{"model": "image classifier", "image_size": 32, "targets": ["road", "line"], "num_classes": [3, 4], "fused_qkv": true, "parallel_block": false, "drop_path": 0.15, "patch_size": [4, 4], "layers": 14, "positions": "learned", "mixing": "cutmix", "muon_scale": "original", "momentum": 0.95, "nesterov": false, "orthogonalizer": "newton_schulz_5"}
Rows from block 4 of a small image classifier, named by matrix and row number. Rows with one number belong to one neuron. Each number is 500 + 40 x the weight over its row's rms, rounded and kept within 0 to 999. All counts start at 0. Numbers have three digits each. After the name is the row's rms in percent of the matrix's.
After each neuron's rows are labels from the 100 images, of 14976, where the neuron reaches its highest value: "responds to" is what is common among them; "lies over" is the class under the peak. Only what is clearly more common there than usual is listed. The data: rendered roads seen from a driver's seat, with toy cars, trees and houses.
# fc1: MLP up (model.blocks.4.mlp.fc1.weight, 768x192), inputs 0-95
# fc2: MLP down (model.blocks.4.mlp.fc2.weight, 192x768, transposed), outputs 0-95

fc1.492 060:523509495527472468534492565467542495463457463434588512529543537485413475404462517511458466532460496546581533513440525470507526541498488519470489522535522500502484495501474468464452573476552514469556492488483507477503498505534570499478501553472478449492478496433453451580447469487500579477
fc2.492 062:490432484472497526511367467561534500525538502513517554573463443486530521514506513461475487515518445480512450566490458538505470532601480490489480504471528549517510508453485535527517446459510472407486453459489571514500459522525498525476524502552546582492496455373480447512562501505504474476
responds to: dashed white line
lies over: road

fc1.479 084:493518481510586573512454468533513494470553516529494537536573604490575495489476506481420483549468526511436533444488513478497513566569571425580444419533513511529455499573512522518492509435545460514516541505453521491471494436479504452457525509486479432509454476508535540595483519470497472448
fc2.479 074:530487528443543447494501516580459510477528478514545495507469498528513474495426500563515435506467481489492489495441512466499504433461451519403502431510528458418432512411491550433418437519470544494555514495515536531538557522529466556512508521488479513524464499507496543518493492546499546445
responds to: bends right
lies over: road

fc1.726 072:534558520562474519570453468502531531510500488423472502478516521604445467541424479471425502477547503478511494472494539432476467499533531488555540451520457502483518502489560484505438477555563490477509463502493479561475554545506549451578471481515478447435450531492421519480549550429526585479
fc2.726 068:459446478542504487449460491494455506509504530519486522500522502452549512454459466472469466535515499490579540427560414479541504501565496517536429515468466526526523442524411490466555533552418522492550465449406565488539500485406491504473492567467568534473537546555531548490501500544510549448
responds to: solid white line
lies over: road

fc1.295 083:526495532543542465543431537532500463516498514418482546549464493561474517439520506502487451491450508470557455472547579466495494549505469461492482464573513537498545471541516548473451561463543525504467483515505478473446528434467496525510458509548554555558449564467495496482532434563578503453
fc2.295 085:508468513517460544532565500508490536426424482574492566531519566494510484545477492444523472503507476515432485530526494547488504486502519484467481573531482506474605590478509529515452406543466491476476458532458504475465427488415595545523537478479480506501480552562500463514496537485518460474
responds to: double yellow line
lies over: road

fc1.673 136:468567505585546548496574469478557533482542436540494542577469433583431486528555496517463499493449522508495528543461497445527492573486577540531374514531454508480514462478457515439471549518533531390501557494422477506493485539519473542546453476490473535456536478484525476536464477520455479490
fc2.673 129:470573495522540485581440438505533528509493510534551457452543540523525542480470491550499592469556505413489491507513490551519548478459421423455463488494481483547499569523573524467549545492510523505535506489548569475490489530471539567457510540564533504512511565442424484404493527480549504465
responds to: solid white line
lies over: road

fc1.649 096:531510489524547494467415424479547579597557534551505526562536437514455542450417504470483491482496600494482500527568456449454438558419507428504534524499391504435562518531538500552422482521571522482497501474522509511504510507468518495482538501512505463426461481546494466532516474449477459486
fc2.649 114:452472473528511545550498486487463482533561532480477527517530497529523430569441560419527469569454498511521531520501460569557601505534532474512549539459541424479522521474524508470462547509474485564504465494546510476480475465465522436434539516524532484434492467430590516506581477489416564504
responds to: double yellow line; vehicles: zero
lies over: road

fc1.237 021:482465464509450495483548517492511468504465526541514482574415489466472482486467609447471532461473533592473447521533513456486484493465517487535460410489519512487462535472465467549523494444454573459589478470596547481586508474525483477507463568529517534441476515485475513481553529508489480514
fc2.237 023:412509499406540455518472504529449525405536474475493557502517444511497509531499551473472516471495498482491394514425580428474527522498477492544474548464505558516564530553450495521517521597472573494524453429513520437500494519490528512507505475513568477445510546482454513480489481439463537477
responds to: bends right; tree
lies over: sky

fc1.16 112:453503469549619569459539475539523571519573573506498481534480544486503525486457490522428487572395469525510512506524523461498516506470450470549499511497509497556504525543534464557518547456527527506567461441520507474458552471464487460491512546510490573528442490507523500552432479458539485479
fc2.16 114:506527533491525570548492537462539561507477468528537505539467463486527500456465445477463516537536512499485547533551473477490506504508427518556581526489487504437468526451569441468463435513553514492457423535477473503523572422555518518531517453550501420488515466479453516574498506449479484562
responds to: bends right; double yellow line
lies over: road

fc1.114 024:491562454505501550437484471486500467502445486494514564524455480515553466454486534545512517560509505453471503561440548530401527463478510523486519528494461528460494507538520573381464529476430430463516519524459568469497459478475477466476479498511540550525530499518560473543465477493577559487
fc2.114 021:486439502514459522515549516489472515508479506535535499536485520518456482517479486504442486477465493513509500497531528233505496572482450438519521417463479473539454474502503489528528454499516515546481451483543528468442552519587527506529517481491515576476551442491456451502565478483518475493
responds to: bends right; dusk
lies over: truck

fc1.34 016:521524463491503564461464490445494424475424507455503515559462449528554501517454564524488540520505526429490503531496499554421489432554522460480533451473491505554470520508489551464440550407481485446450504500472579511513490506467452477476545466429524523487531524509555519480462488464559505520
fc2.34 015:443502514528445461556504524550474532500487504471539540490491500500479515555524502504495512466516509553472479456463518233507533549518461429488441452529491477464517495505502464508545434540462480506501473471489493524479514514537535498522494506505549607490521498540424453557534452482488524472
responds to: bends right; dusk
lies over: verge

fc1.38 057:527563468518491534446486549454431468601457479546483456456550553476521555506473452504542483570505533536491549557513476490507470480532549517505496505476525518531558555552484507480504469426475454430465526455541456526524535475521488457435501512498484482506416547438480478469492466496474569418
fc2.38 051:438498533420471503543429496525555527493533493442573483489502422449440514486529487516561443560493433439521432451486504447554498523613409512461490507531526531482547489534428435569557460512468534440484472466547411496531490507493530477527429439564521518546512518525535527462474483472512499536
responds to: solid white line; straight; dusk; vehicles: zero
lies over: road

fc1.130 060:545486463494471536527471600511531481462540453592520522491475541573496419537402625467447489484482513549494559473474505498441469482521538458495483386536450524497469562528518450509403507490505485500562512467435515514514467416517498496564467567470492522435480515495524534474507526482526430505
fc2.130 059:491498497535574486527482526571462543464526517458502492508519477444532463550513488501433496458496552392519499517473557467486437519460495450536409504553470530477561514474543516534493472556528508524571477490455442509531453560498459469472467515530539527473486548474446431581531437449455490571
responds to: double yellow line
lies over: road

fc1.123 164:562480467481504507526504502513496512491471480474507483544420489396526534490558521452440551592512546549533481574532502483509486452507478487446546588520478508462469487507449473456505468481467406524532546525515487493498496544565513488534521525516507512506446493469488517495525495537496458526
fc2.123 152:482475516506536517478543491489500536517471404494587620485464457535449535488529458516467525430519547516469499487497530477507487466473563511502509451512532503520494519516458496547510526556495557472548439464500480469494546443448507441491449484531520433400503523452464454529568495538544480525
responds to: bends right
lies over: road

fc1.79 069:467548469498526512460551512510489539542530510493470509521501448539514463485529476505529514473450522495467458522472515497519462506495488506568566477486584529512552529467490526505581504415486504521486470559464573455477558476524491413528439488546509558451476420516548491512443525443479461467
fc2.79 066:490594551432528453506485481527468483470558556479483428463486516568512523533502499559493561486488488477505503557529478424501526437469448459513574546526452448442420482512451484446514533477501458456507554462536491448472463536544559547565521482476480522461436470561482530542477458471513467537
responds to: bends right; double yellow line
lies over: verge

fc1.647 019:542496530469490463427484561495515519565462467501486578466485508551511516502527476569432469538524539527474543537558421538451436485449482452548475478501461554539506463504500585479582485382504438468475497560500504481494473536549481495475570480497559555495459508565520551477483484520555477508
fc2.647 017:450480481495513497589490440550424550456475584503547474511518550491489465594527544536531509461476480523491483507548476283448488453497492437540493498522514488485526525578458476512479465567474563485451495444510503452508483540464548500477447494469477517508540521459449424587568505460455557475
responds to: double yellow line
lies over: road

fc1.457 017:495543448412531513476477503474481529563455461482486563489540482471510523541536503536480528579523483465501469543475469554409494449498536392544485496504462518539503461533442556478440503419472418475473542576451536497568498464519449500497550510472497541499492514449560468479485458524475490542
fc2.457 017:454417485535445492503513509555470518481515493512505461513498516571491565541504511508465493424522518541460511494575523280491479546504452487569480513495440496492515468570545477522555459535486561460478465484573490420459484524538513479494491510455479552473530540509434410561546516492539570535
responds to: crossing stripes
lies over: verge

fc1.395 099:474447471567460524492476518448552477504498555507470502460509475555539472513485535461512514529480521472538406463488521462484469537419509543544462430536539464529426469568571453519523497483552558448496501491490467538526451501503404527531549515492500527433527514616502548538470486488381488586
fc2.395 104:528580465471553488529527525555525536468463502509419552505552551459513381520495478464477445434452559530435577478412521531450486494512476540516428518586471489472533536454444457406487449502410502504440530528514446492486480457505584513542518466464460449522499464538493567528526537519522520553
responds to: dashed white line
lies over: road

fc1.249 153:523563468531497496439509507467508503588487481471467480499450439441447562467539534522445571503522511493527517512530434529486568474565552514474564441543468482507488460530497511546486524480523457469472479439451486578521497521513504450469527555429482540514491483580512508462453521518481450550
fc2.249 157:529492516488520497469499550444554569462358484523502434505529482514432506471538503550522480465483462507421423540487490526478559568536518499534524492541496516470518527512524502457522591496549492605477528447539506490491538487501503427490408490485487487480596549551586414518486520477504507479
responds to: double yellow line
lies over: road

fc1.653 029:505521484485546546463543485543492480525642534536452466495500478512478556439519477519538502476509579529491557526514532531484453505455499521578465485431499533476460473524428450513463560462519532364563503432532447470462530533491530465506551536563501460507474596465562438541504493568469467453
fc2.653 028:445488521502427482552567483559533465442496446501538577484555531530520533539487451505452499442438471498459479489507482350485495525459508442519617484506485428576494487514523467511487477498504542537569558509543515527448519583542527400514510542499567509498457529487442562540569471507481480472
responds to: double yellow line
lies over: road

fc1.347 100:531453496562499467535529498545504513531477486449467463530525553492538550507450504530492508485522550558545440463508448456474507489521507512482471480439457489564493578448538480581493507514450455432519518556502480447496537481475537549530481560426457546503495586611506447510430404449537482521
fc2.347 091:453521491502550505405520427571429504470456468594477429545500428481516584502517539546467491504429508474506503567566481509545500524580535431592504444488507449492490526523501484461514499530547497506490427524518499490489473541443552434509551507461553545478518498537515530516509499459534540520
responds to: crossing stripes
lies over: road

fc1.674 146:538512468519483417553528489472464432521438535531542533554527428476467461513457484570469552553533492506495499556551514495561480438570493559565428515443523522469503543559472516537481497458477468516486469535593473439473502421531521520425418530453529420498520483498500452527524521446553547532
fc2.674 147:490439549422462524474473437588538465445472415507552473434456520501502561505518456504440520427555435516460536505531546554517524499482524511564439473487464478533445532511584517492548522490528505432475511551424502507480483564556533483562529467549481511476455524503423432559553440492449543607
responds to: solid white line
lies over: car

fc1.72 138:487530476539480530481441453534479417438495467473519565578494536587501525507506514498444459515563462448523461429553488455493449582533554506524507460480553484472453471489461475510510476507545450506497467437465465434514524540522544533505509484492450515440450487431510506466540591495505473562
fc2.72 139:475446581555542447487497603515493574470524462453443477485565489497441511475478492455520460520486540556498514506465514527465466557526490522457532521456562491544454494487498444537513509527524550526497532533499540447514429522503506463568520479481518459530433528470489547476492496422489430543
responds to: dashed white line
lies over: road

fc1.518 096:480561489478570513586538498519467462485434530502494428493472472549476510477479453565461475537492508454513486525441552461501473490492537495504537516460461410516517451537509433510518470481491537495481521565468500505494542515479530453530519447512564492479584490551424493540523392469554509499
fc2.518 089:504543537501471511461483502475471549544520497453449563449568524423485489487483428484508478427570437538463467519503517494582531492478505497564516531493488537510536536498477501470517497489486515477543429450402545613470521505466507462522485611467427464532435480500566467471464509490494509518
responds to: solid white line; bends right
lies over: road